Rows from block 2, named by matrix and row number. Rows with one number belong to one neuron. Each number is 128 + 24 x the weight over the matrix's rms, rounded and kept within 0 to 255. All counts start at 0. Numbers have three digits each.
# fc1: MLP up (model.blocks.2.mlp.fc1.weight, 512x128), inputs 0-127
# fc2: MLP down (model.blocks.2.mlp.fc2.weight, 128x512, transposed), outputs 0-127
fc1.128:110124165131113164153140069152083102115135117129120135109167098135125140114141146124148107081142098129098136120145139156125129159150115124146111117074140171145144142107144090098152178127148120151115085103145163102144105131129132121143097133127123119131124078139116118114137110121121136114113091131071136149189163119116132154154154131158112151117108099112101154125154107132162157174168
fc2.128:144104135120144156140104138130151131201127128134124136114122081106165128109128148149133143128137144138147126146168153101133135101127137102146140102126139123116136144118153165196092124147158111131127138144119083135116127122110133135123089145144134099114134141103147135107101138124156115136140120070138165125115130119127127123112162127134101102152134114098104124127118159109114144153081
fc1.129:155138110149124153142131074161102151102108164114139122136126133162070115159148079068120105107122123127182108120128109103094127168158113145196155106089119132123158128099160113183120120151122125144129153140199148128109150132105119141139141136128119123104143089086101179085151110129104127152129149149162124129105145121119136149106130159096142122143147138093101143096129132166125134122124
fc2.129:070128117172094104137090122143148116152173077111163136092152073110106150053118100142102142106107101125110128130116170153162176163090077111118094101164132132119126151151110134090127142107098136133145141164098117128138150107141145139125105161111102136122123149110133148141117117111141118125112133132107113166083128108139108127100135100102105148146129097096150099118158162146155136111116
fc1.130:130119149138137134104117134202136141115137130162149112144105163125127104080106106125133134150141118092130116117106163135120158164139138152149151117147131133064117157162127093127140124150127141090116127094112104143131150156149151118147113145124135123139101107127156162082108118141131135150138152123123171101128128096144084130116066123123111145174099158117143149136128128154170084158139
fc2.130:139131124131108147144148159124118110114132141114149109097135118143108115119132113141110143103125114122117139139151175161122137113167170097151140095125128142122117158154113113088151144134123121144127133137132142137124103160151118116119157147119117130140142133123101081130152147133157100136153135122133148127109118140120195160112153146117098143091128131149124144131096137129146117148129
fc1.131:118168087083080158109129103092121115121160105160161129111091120104120158128118116134135126151130148138137133094137115130160089120171099184074102084151122138131159097155133137145102132148118100149118145105072129099091167132151146094086101169150170116104079162166128087102111124154129104090115077117134137106121132131131148148106089145143099135111116148151173092138134093136137147044096
fc2.131:131138164123161112127111105155095161190058170101141112086177115095140104122106117119144132152111114139124124150124142142147116147144138109179160129097125067121149132115077123144124111096114142132121133119128111175135116136150090122122104147133137056205125119093115106139125111113108143134107151115157137144143081102170146107150144130150135145145105190133069113090133144164146108165108
fc1.132:121129163135106095111154163116140095131119139128088090161100062169114102121134120137151188124151135112140166178095150109105084146148142102140159128142169134132127161110106136121123145109111110141084109138141135104117137134140146139135094111144115101141100127157145168108164159137147135135144188132116069105095128122099163145129110105099123131128130152146132142160118102117107114120122
fc2.132:142152152132148119124094126107135127114116129126178130111156131078116064120133140124131114134139162160122141128112104125127097135097142108091124105149103084130135107085155143104115118142126146124164096115099106102146139150143119147126091123087104143136126097132134109113123092132130144117091130166156182109110106119153097101176135100181133105155106108106172135133146100089147116092118
fc1.133:145131133148140116148180142135097117150158106128114082122156136132149118097114109152118101139150116133111096178167142196126102107147142119140147137140153123140148133125160136112127112073160125092124176145135149094133090123086108108107148140114173119111097141113123124118119120139115098114157168107122136125115150136174118161113130088166130171150145144141139097103137145107151150094106
fc2.133:154138114105160122181127091135133096127106114097168131135185162145104122171139125140101142112084151142131151160104114108116150117122140127140132110143127164132136121169139134116115141106078146107118121143140166134146143136088109102106110106137092129178095126150133142126105099116108168168077123193150119157100081115101126133096139175123130159130112155125111108164110120125105132144179
fc1.134:109062146147104103100153122107148108131126121143128135131151096135161133105145132150128128102145135159110113116097112127127138103158154168141137130142103120114102150108087122129126119133109125127101098109133151108136161158105119089121096124174131113095113126146133137127124122145129187144124136137065138155152099152120085075095141101129092122150110137171128156115128122178082106179124
fc2.134:149133128117128149120136126143106089139138128122175115085109135129148133124115132120124111103110130104135103136109157165127124123141149134144102171120183120139092104097131123093091118146155103118103145142119121133143112097156127136170140107152131136130097132076140155127103164129102126142146069124113108114143123145138125115184122145138137096152166146125169125112144107107133133138099
fc1.135:148120141125121134179159091149156134159091125123126117096160149092119144137085107140104116106076127138150159118151104116113133123073083142130140127142137154123185138119106132129146121137120129140146128156150097148152123160143164152098153081098082132126146137082109125167156105177145115153113077131112098111073181098121118096082109138114138175156115132156121115129124159121104107159105
fc2.135:141132117162099088110162113146100150128151153104111175127113123170096099113138129107138105116132140156078137136169127153135149138129111126157112139137072141109108115208114089117120133112156126146102117134139149101111132139154130139129113165139159180145124151101105092104113138109161128129134152157120136134103097123128102133102136125128052150100109154137132106154113162161117109129130
fc1.136:125151141137152134138128126138138156139113116130109126127101113131104097157146118156142087116113113112185140129180162115108135162086161148144101133130117110163122143095096124099164172101127137162096137156171099100149121125131130133117146132119143145140130119127137137145153142170146083083126091143106129123156081128115142151125100122128140096131151098125123110126107144153136087130133
fc2.136:103061153127106115136154121132166140139165111125121125109081141143134167090115097154160145097198109114139132156117121103103074122127124118139079131161110155115135097134150083138129135099153123122142131119111127132136111146151124109097098113135110119100151108111121113108101166119123125137122110106117127197125124138100085127125096122125119152130138153126136163117135131134122160096124
fc1.137:122138119129077121140143108145138109123103126134155102116129144080122124134090098090133123168144160128162160113137098115121142145139135133127125145129142124113116160132127136110119117103105115109090161112142155155119135116107134146116147120123169123082170152139124137144127115149145108115123142154155169124138099131114099110152126112146146121119085108080120149135127146128132130143115
fc2.137:125111089154138138142104112122165110120125128117100155138130091128129111143148163121138158150134122120151105121102128122138134154118113105140150150157165134149068135091136084117156084132136117166150134093112118109110116103126119108154088155100101111129123126132173119100151142103142118127097109166144123098115121140148195130129108124093126121112128116132150154118133102128134134092138
fc1.138:164140121159099152162163141159157106110153137097114149135129135123128147162183128073115112119136108149116149139121112104100162133108120105166122164174109124122155114134140120131136144137124133126122157166104130095137089106147127141108133133133135116130111103125164137109116109149119114159121112132128108130128137092131153142115097146158105100146123123106117121120116165135148090094098
fc2.138:105175122129145103095060147134104152106110150147126077116162140100125133076140126159103147113138089142091125098109150078134136120107129143126108108102142110124070089083125140163133150148144122082122097126124116105079123130118158124139129133179118144126111148110146129128125147121130110142165119143128145130128086158106151135127145144131138136103110123106132181141112117158072110159145
fc1.139:100120165146148121156105152122120124176130169120116178177144146127128148126109121114170079120155156079109116120115160139145108089061163159116147168098136126084164073191132096139131110108122120142072110109129153172103109111201110081087159091127136116132138163138110156168124131126184074128160119124124154087106159159177135135105089108101128136136175067143083137163176138161134098158130
fc2.139:123162127181146117121154173162105125112135109086089106065133108141132146101160095165119119140129073125157145133107130145101146116126094144137131157112128148129156180133150148139150153130124095124160153136116123053121121113111081151127164176065108121115142154161092132153127164156100127096160210135124152149116133119118127174081126105161152105141117109120099152101170110102148139165125
fc1.140:072124205120099122096136144169166113120096122139191099119117122116141082113084136106094123128154106093158145127094130124135144136125118143104104153096117097111081097119125075142109171112098132118135136140112124148150101163091120127136139157087096141077141127110098201125145188123120114146157185140144126130132123095160098109101107117135128139153136118139138126134142135123113112163149
fc2.140:109142103138131129156160127105125146119148127156114108132128117149110173131129148123136136158074116125127111157145175103092154158106154098150111120117141105083163114110146140154135091095105099103171129118115139159098129128145136110131072076160161113166081138113149119131149113129131120137108094085156105132108090156127132173120138117132120097144122118097104109175169123149123138114111
fc1.141:138108090084141122129076141094050134078119112097111164125147132084124115097097218127116173125124125144132111119113128118133115139129138159108161132100142146145126101111144106132057120160110098168122103147144099144106109131093112098107134138115115072144115125092151141090078128160135150093109146084158125129108138149123117102118134129120097149128102126145108133130074143132121133162175
fc2.141:117132127130134150162141159134139114100123099133146111141140118171091133148101139160132129128136135122124114132130128141096123100097149120119081157128136150086115131137127172146111130114072111115170121114081140143101125111083096092136100156133122122088087111149160146135127116131136138124126133136103097120166169108126133124097100126107160084137119098131158160193148113121127156120086
fc1.142:127153123126106120147143126086143091147118105138122134134148128139106125111098159149119121154135129070118139118114141092114157106116119163117110101074159143130160112124114114098124157118182150114092112143132098154103107118070122156135143131138134166141140138113114105152128083107143140160143134151107139093157105101141122111126162098169119084094122124098127122141138137128102128116077
fc2.142:157159130122150164121149145139118132171150141117092137148148122126105125140144118139137145119129127120117146158080143144121098127090148126094178179094121069119143152171131144120110108122138146154138140163134159073093090103150112128146138126122127139146126125151118112134142149107120132128141108111152138114127168176151118134079142124110128138156107122107140132099113134104150147131138
fc1.143:136124113157117097139121107109141139115132129119097152118138131132138101111091135148117082141113151131085101150150139133132126130165145105141146120065173141122151125104124158102142156123177141125152144132144124144121118140140169127170145120163149128110114115119092118147106102107143114142139109146153146135131112126110155091151154149134127144090137103142108127087153134112140148121092
fc2.143:116136088136121157130146093116120134119147098100090148155080131150126167144135133122147151149136126099146135142114127155158133167116163146095135133158140113085137125167118128127099118119143133130161160150111137111169133121139153152111112128085115127145115116171117124141135163120137164135163172114102122118127132129149093136101139129131151143122114138086144112145074131140122132134141
fc1.144:154139135149142147131180131121099128083129175111102084137126154128129099095101155130133079136123140141119143121089139158130091147145130134135139122125146119150103168131097158157112116175105096160085126159106134157117102131061137154150126144123096146117138124124115138166148156128102121143119121160104130123117129126137111099122145133142074119150132113123128124104131159133164126105139
fc2.144:102120112180101104117116061109082132183069124155149118100103087105105124117147091129152139113096124112133133134127142152075116126144077079140097112109096141140140148110141053119192129075179138088132150155158109122138142149144140123090130127159118144166098116085134094079087125101163134126129136087128112155141125090083131119100121129114158152125126152131098136110081138145142129169062
fc1.145:154132118143134132131105144114162179160143130113156132165132099129149128138139133133116176152148133142141124129100157134135138127126156082140136152133114107132114107164119129086134137146088129171154124147125117098122153143115163092083143103131159122119139162103135118114105139098083138126133153135112148119119110162152176114121116127144123164142135120146133126103124115118133160121118
fc2.145:145130096121156123124129115103103101140117133094128103150100149113177113154127108119126121130091117149132145166102131114120104140144114142082148137167141115157161132095116148127142127135148138142126148182141142149144135110114130099110123119170140137132118076137106080103096129119112144109149150155117159099150125138144142110127179151143121142121108101117099177141146125128156105114147
fc1.146:078077106083130087147121090134119106154140129147179102165124161128167148138103107139094143133090175142136100120091143148155149101103116117165131135131119118117079150090102157104143126144155123108141147171122107145142156123101142103157138175107147150098122130066145148126136094091121152097126098129108134105101130115134121167120128130127166128169091140116111142131141105144131139120126
fc2.146:174099147142136177111107112081131159145114126145153135152163136078113130149128132108127108104162125110149155150086116118125145165118189127128137104137148128127091088137109123094134155137138109087126102100124149124116103115125138168138181115158151127180131126161120146132152122146108120122134136189165094126142116127122149100139146131096111108110143128139154085156135159150140123140133
fc1.147:105138150116100140108133110097140155139158159099109154112093122117148122139146120120123148137163110128110112166132136144146116124128082125121079170150118112160117177130155132135122152122139113123087080122079118136146079143140139122104130133082158119110121135104085127115095115111141135078129151109145110110101149156137133082091122109149161098123108108139102140108133096129141097117152
fc2.147:160128082120141133127109089128131133135115124107167146130148128106109114171132135087133146117142126091100136067133150137139142104164124149125153136119148119082119167156162150125123086132087134169160088139156127122148142103170136161135115147165101145102148086087122127129138124183173166118121082132170129147172135151103140106155126153107120146099095095132113150122129114112133097176122
fc1.148:134115125135097134126115157111172122147145135116141163165109153159148121163102109111127135152168107171089131142126097141138120123078139132124132126136132186130156136151103139089117133135087147122138133129101098152079117123168144149153103115128136134122104098112184119101141133138085129104150130137117170173121141079106125122121141105145145110123102139117093137130100101149119111097085
fc2.148:119176091120142152125077139162087075109152110141116108094126134121131123103113097139105131147101125101152112127086153102100162124141163115112123129127154108140138124107125122123162138139121115134137152102160144147142094161112143100115119107122112159106103160133114148135096135121133116137137139112112114111104141173141138178115094126120136117109164109144192117179098142121120152102126
fc1.149:121095113106119122065134136161141169163158153143148120125146095090127124131133120114171098171151124151053133132132137114157080099115127114108130114143143118109075126103099186133147131112118140107160173140131108129132111103141114108113127094143083103109131145130162146075122129113147124084076156114109124141151145170106138128135112113145111077184121133158180120103155157141148147193107
fc2.149:101118117114167143115161085105116116115134107145147119158142156149147126107121144100125132086087166145133116134106124132125134187131145104173088149129117127151137089087101142142128099148164155128131099089138116136140131106101087141111136102154129179111114113175101150100151147140108146166148110174178097150136147097149125117147166128125166116123139156131140118121107094080088139133169
fc1.150:102145140130179154116171169099139089098127093131096167136127103138147091106126150127116152092137120147163149113131108147137120143114129110119134158117148138094163124147105155103098179094132183145119123132127098157090075110157162181134143128132134092087107181149146112138143123117105096162129134126078112142131111151125132137170107133172155108145130170119108122149108093122094087133108
fc2.150:124140148149102101107117138126102098159109135116125096134140111116129147133136117130136161121123085088127124166126133114147128130114111119121106122140120122137122136097101105136144108150154085094140130119153134131085137136144111102146127099170157161125146159113128119188134175116109161095180093134157116136131142127166121153129091136109141178108131137103157128127094174124133157107170
fc1.151:127121115100117149135104158120113111099152144132106076158123123137215175154144066111119106117113100130149138086109128119096164135188157103105144110126079115116159182152160196159161098094129119156110138136114108148107115154125134118164121137142123098142162146088086158143153131149116132144128139115123119114145121121136152134138146142132154112128111168191146152184109068120103129107123
fc2.151:153138150120141089135116123125091138151154108113145135183114129078097119170144142133193108132140105156116170157100126120106120135130123149129123141118097108169162126130101128130129146165154138123152110151124134105127108077081144145135178162146164113135128119167139117110108135128134153110100137113134112149122105111094142099075152085138107109129096109088112117167160133126171137148091
fc1.152:123107119155099116117113105115117147134113091132145135125134090115149142175125147173129192151149143075137108147113161165125138142083133152131130131121110106124098167126106137097152117089151157082170124111161100140083118128115128081134139092152112110104150138144161115138113160121099122143154115156109112152119122112156163128130134102070140154107148092144130113087117114121124146114128
fc2.152:137134137101135128142095139155120111143146146092131109110122146119150132145157143132133103150135130194099100114153159089117120103106126109091114123196164153120140082107141113176114107105152140154107135110143126108174113074128119148142124094138130149147078125103110099129113124122108103101116143105127099146139142127090120138096128147132091131138084120124105157117108131144146123107131